Weights of a small image captioner.
Model: 64-pixel images, encoder arch convnext, decoder width 256, decoder norm layernorm, decoder activation gelu.
Training: 11000 steps, batches of 512.
Data: trained on cartoon faces, 203450 training examples, 27.7 epochs.
Rows from block 12 of the image encoder of a small image captioner, named by matrix and row number. Rows with one number belong to one neuron. Each number is 200 + 20 x the weight over its row's rms, rounded and kept within 0 to 999. All counts start at 0.
After each neuron's rows are labels from the 100 images, of 14848, where the neuron reaches its highest value: "patch colour" is the nearest of a few named colours to the mean colour under the peak; "lies over" is the class under the peak. Only what is clearly more common there than usual is listed. The data: cartoon faces. In brackets: how many of the 100, against the usual share in percent.
# fc1: MLP up (encoder.blocks.12.mlp.fc1.weight, 1024x256), inputs 0-127
# fc2: MLP down (encoder.blocks.12.mlp.fc2.weight, 256x1024, transposed), outputs 0-127

fc1.490,177,238,173,210,191,218,171,196,205,193,193,193,188,230,241,210,173,239,207,189,198,162,186,185,225,211,185,190,217,179,149,202,184,241,197,204,223,217,206,205,245,215,172,230,193,201,229,178,209,206,187,195,176,171,197,179,192,177,223,207,200,219,150,200,167,213,152,194,227,249,168,187,210,220,208,213,207,196,224,171,187,188,187,231,202,225,231,151,204,188,188,188,216,218,206,194,211,193,190,217,234,208,214,205,210,195,211,202,195,241,203,208,201,217,224,184,185,198,197,211,252,226,193,218,217,213,215,203
fc2.490,205,215,166,204,216,173,192,207,157,221,215,186,213,201,185,184,225,232,178,167,176,193,187,197,206,197,224,196,172,182,202,182,171,163,178,179,217,207,200,202,171,218,222,187,210,177,176,208,227,234,189,238,203,164,203,234,186,201,185,210,225,192,205,199,199,205,192,223,194,170,221,214,226,163,204,244,195,184,220,183,230,244,185,187,169,194,200,192,173,221,225,181,200,200,183,194,210,206,204,230,202,159,233,227,205,214,203,169,191,191,211,241,186,205,198,200,197,196,192,207,169,206,202,195,215,228,168,201
patch colour: pink (28 vs 11.5)
lies over: backdrop (100 vs 64.7)

fc1.551,213,248,227,205,220,220,169,221,214,229,203,208,226,248,201,193,235,234,196,238,188,182,192,219,203,203,185,223,189,203,166,181,189,211,227,208,201,204,217,221,197,179,212,208,221,226,214,199,208,239,236,200,216,197,202,236,209,190,193,235,182,168,209,211,203,197,210,214,227,257,183,192,171,211,196,207,214,238,184,223,186,224,173,221,202,213,214,228,207,205,212,219,215,182,184,186,204,211,210,209,220,207,256,200,191,218,190,196,195,183,201,192,184,218,237,196,180,209,194,165,193,221,234,216,181,209,232,172
fc2.551,205,221,191,156,212,180,214,219,192,210,203,184,220,228,206,221,200,203,182,199,222,199,217,195,255,188,203,175,177,201,193,212,178,195,164,239,226,216,216,184,194,167,195,184,205,157,193,236,200,184,231,174,189,210,212,205,264,158,204,163,202,226,176,224,167,200,178,183,194,209,222,197,211,192,191,209,178,173,178,205,215,203,205,212,188,231,190,215,204,212,180,200,200,211,161,167,166,209,206,204,200,225,171,214,209,226,179,213,184,191,203,205,187,202,182,207,213,207,192,192,166,216,178,204,247,212,184,179
patch colour: pink (30 vs 11.5)
lies over: backdrop (100 vs 64.7)

fc1.374,195,243,200,202,213,224,180,173,196,180,193,203,194,203,173,165,199,186,183,200,196,230,189,189,207,191,204,196,204,171,230,237,187,176,187,217,216,207,204,198,213,169,193,211,203,210,180,218,190,207,229,198,207,196,225,221,185,221,180,209,190,177,214,219,162,208,189,157,249,218,176,205,206,223,214,175,165,225,237,232,211,228,164,181,190,199,184,205,171,202,206,157,193,198,208,189,204,208,235,183,215,205,219,194,206,181,225,179,223,184,202,223,228,185,204,200,193,197,212,179,198,252,205,180,207,192,193,227
fc2.374,213,188,221,202,187,212,199,175,218,201,184,200,194,197,174,223,205,183,175,151,177,186,206,190,235,201,216,158,197,206,199,221,227,199,197,198,227,174,203,200,226,213,233,202,228,183,215,177,224,216,208,207,188,202,220,183,212,192,185,166,208,192,231,224,210,204,183,203,187,184,191,214,201,181,216,232,224,208,191,199,222,187,245,228,189,216,217,232,186,195,201,192,221,184,224,207,160,238,174,190,217,204,210,160,215,187,195,187,177,208,203,184,181,172,185,212,207,209,217,214,210,199,205,170,235,200,180,221
patch colour: pink (28 vs 11.5)
lies over: backdrop (100 vs 64.7)

fc1.564,212,158,209,214,183,226,226,210,258,198,210,211,182,215,200,173,201,176,188,191,209,231,188,234,219,170,198,219,206,204,203,234,191,210,220,195,205,201,215,178,177,199,222,236,213,214,191,231,217,195,206,204,215,202,230,187,166,203,181,186,193,184,205,206,179,204,212,174,172,195,203,220,188,222,182,219,232,201,215,219,222,154,231,228,175,197,203,197,214,192,193,177,178,185,186,214,203,211,212,243,200,175,167,201,188,220,229,190,203,192,213,203,182,172,177,196,207,217,186,228,195,199,199,194,218,171,227,262
fc2.564,199,182,166,217,223,180,199,183,149,170,205,174,177,181,204,186,195,226,186,189,214,179,203,172,212,219,183,202,216,243,173,198,241,219,209,212,193,186,216,176,210,192,191,215,193,231,234,199,253,171,211,204,228,163,191,227,217,193,178,240,203,219,188,209,220,201,183,174,186,190,179,189,225,188,214,184,221,169,162,196,189,166,218,202,195,209,165,218,200,192,219,199,179,199,165,206,178,184,179,184,206,184,192,174,178,167,186,185,186,225,231,188,181,193,197,218,238,214,225,155,193,205,202,197,175,217,182,219
patch colour: brown (46 vs 21.1)
lies over: backdrop (99 vs 64.7)

fc1.742,212,203,182,161,218,193,181,181,216,212,196,189,215,206,240,207,164,201,208,211,212,228,182,203,179,186,190,232,201,233,172,218,238,218,186,187,204,215,172,216,180,210,217,197,183,187,221,194,160,202,192,175,182,237,197,180,210,205,208,211,188,144,186,165,209,220,212,191,206,161,195,192,203,238,203,218,184,215,187,163,208,179,202,228,179,195,199,179,189,188,194,189,198,186,194,175,180,219,202,162,208,229,190,174,191,160,190,193,183,180,228,159,193,194,213,207,211,235,194,231,212,202,233,177,231,217,220,162
fc2.742,197,198,199,158,193,170,207,242,189,207,176,218,198,180,218,194,209,218,227,167,161,235,179,188,196,227,195,203,176,196,208,193,208,188,188,179,199,238,224,206,263,186,229,157,184,166,201,200,216,218,206,179,205,233,183,209,188,178,188,217,223,212,208,189,191,141,200,197,176,210,210,196,213,164,202,239,195,169,196,242,221,196,199,206,212,182,204,179,237,212,214,220,186,217,176,213,210,235,215,182,199,198,176,232,205,183,179,178,204,181,206,236,163,184,197,222,198,175,235,192,204,208,218,209,226,225,200,200
patch colour: brown (53 vs 21.1)
lies over: backdrop (100 vs 64.7)

fc1.373,220,216,174,182,221,204,211,217,205,246,183,224,209,185,198,204,196,214,212,189,193,230,188,214,170,208,182,188,170,183,157,197,207,199,193,162,218,219,203,161,203,180,216,194,204,183,239,213,210,213,224,161,203,191,203,183,213,187,192,216,201,187,191,176,220,219,200,218,188,191,212,220,208,222,211,228,196,210,176,195,178,181,198,246,195,250,196,192,216,204,207,199,218,188,192,242,216,243,207,209,160,175,210,217,186,211,162,227,187,219,199,182,211,166,244,214,218,210,181,237,224,187,180,198,207,212,182,233
fc2.373,171,163,198,204,175,187,192,211,193,189,171,241,196,189,204,184,188,169,189,210,212,220,192,197,220,220,220,158,232,203,204,194,193,198,188,204,208,234,181,163,177,197,210,183,188,255,179,200,198,194,222,194,197,172,209,172,234,148,215,217,198,176,178,182,190,194,204,210,217,204,217,200,204,197,185,221,229,186,190,199,204,203,161,183,176,208,192,219,185,194,185,161,209,205,180,196,202,203,240,246,184,214,219,162,191,168,182,218,213,206,215,213,209,185,198,204,219,225,215,183,170,215,214,201,214,209,167,244
patch colour: brown (45 vs 21.1)
lies over: backdrop (100 vs 64.7)

fc1.319,187,193,232,212,185,231,225,179,218,178,201,199,202,168,184,195,201,187,176,210,196,227,185,221,168,184,218,189,205,169,202,197,234,226,232,240,205,214,218,232,217,170,198,204,222,208,207,190,189,211,182,212,180,217,200,194,194,182,227,203,229,192,185,201,163,202,198,184,206,210,198,163,201,198,241,215,192,195,184,197,197,179,169,232,199,228,235,179,202,208,210,238,223,221,218,205,236,180,199,203,230,185,202,186,201,177,245,230,223,236,202,189,203,214,198,234,214,188,213,226,232,218,209,231,226,242,209,223
fc2.319,180,220,198,212,211,170,187,204,230,212,210,241,198,203,202,203,185,195,219,168,205,196,205,169,200,195,174,195,205,177,178,174,187,225,170,209,178,233,215,181,213,184,193,230,195,170,189,192,213,199,212,215,196,213,213,209,221,183,216,214,204,195,206,205,210,227,212,175,203,209,229,209,203,186,225,159,196,189,199,186,189,211,223,190,199,233,213,206,268,205,212,178,217,202,210,208,151,187,219,215,189,223,204,153,201,180,185,171,202,220,204,172,154,201,196,195,202,190,241,172,187,186,180,202,237,226,211,171
patch colour: pink (30 vs 11.5)
lies over: backdrop (100 vs 64.7)

fc1.583,212,263,191,220,212,189,162,202,229,191,209,190,181,183,177,187,172,185,183,217,162,194,196,220,207,175,217,208,159,204,222,214,221,209,192,227,210,209,223,243,220,203,216,234,220,209,196,216,205,213,211,199,187,217,220,203,198,221,197,206,193,191,173,191,180,193,210,213,190,255,235,204,187,193,144,211,190,166,206,173,183,192,202,183,193,203,153,213,188,165,174,192,213,212,219,224,207,243,195,186,193,219,202,209,209,197,223,246,182,193,169,197,214,190,183,229,184,187,168,211,193,199,218,184,186,172,233,194
fc2.583,179,190,200,241,197,194,153,171,186,231,210,187,218,205,161,219,164,250,174,197,211,216,240,207,198,188,230,185,196,181,186,194,194,228,170,225,186,206,190,237,227,196,209,182,209,178,233,205,240,205,182,188,183,200,180,189,196,189,206,209,232,191,230,184,192,214,195,160,216,167,228,219,207,208,158,184,204,172,220,187,185,220,232,194,213,216,191,229,174,212,233,203,197,208,224,218,180,211,183,201,239,207,180,217,201,205,169,215,192,193,184,198,203,218,187,234,223,184,225,185,208,176,185,202,218,219,176,188
patch colour: pink (35 vs 11.5)
lies over: backdrop (100 vs 64.7)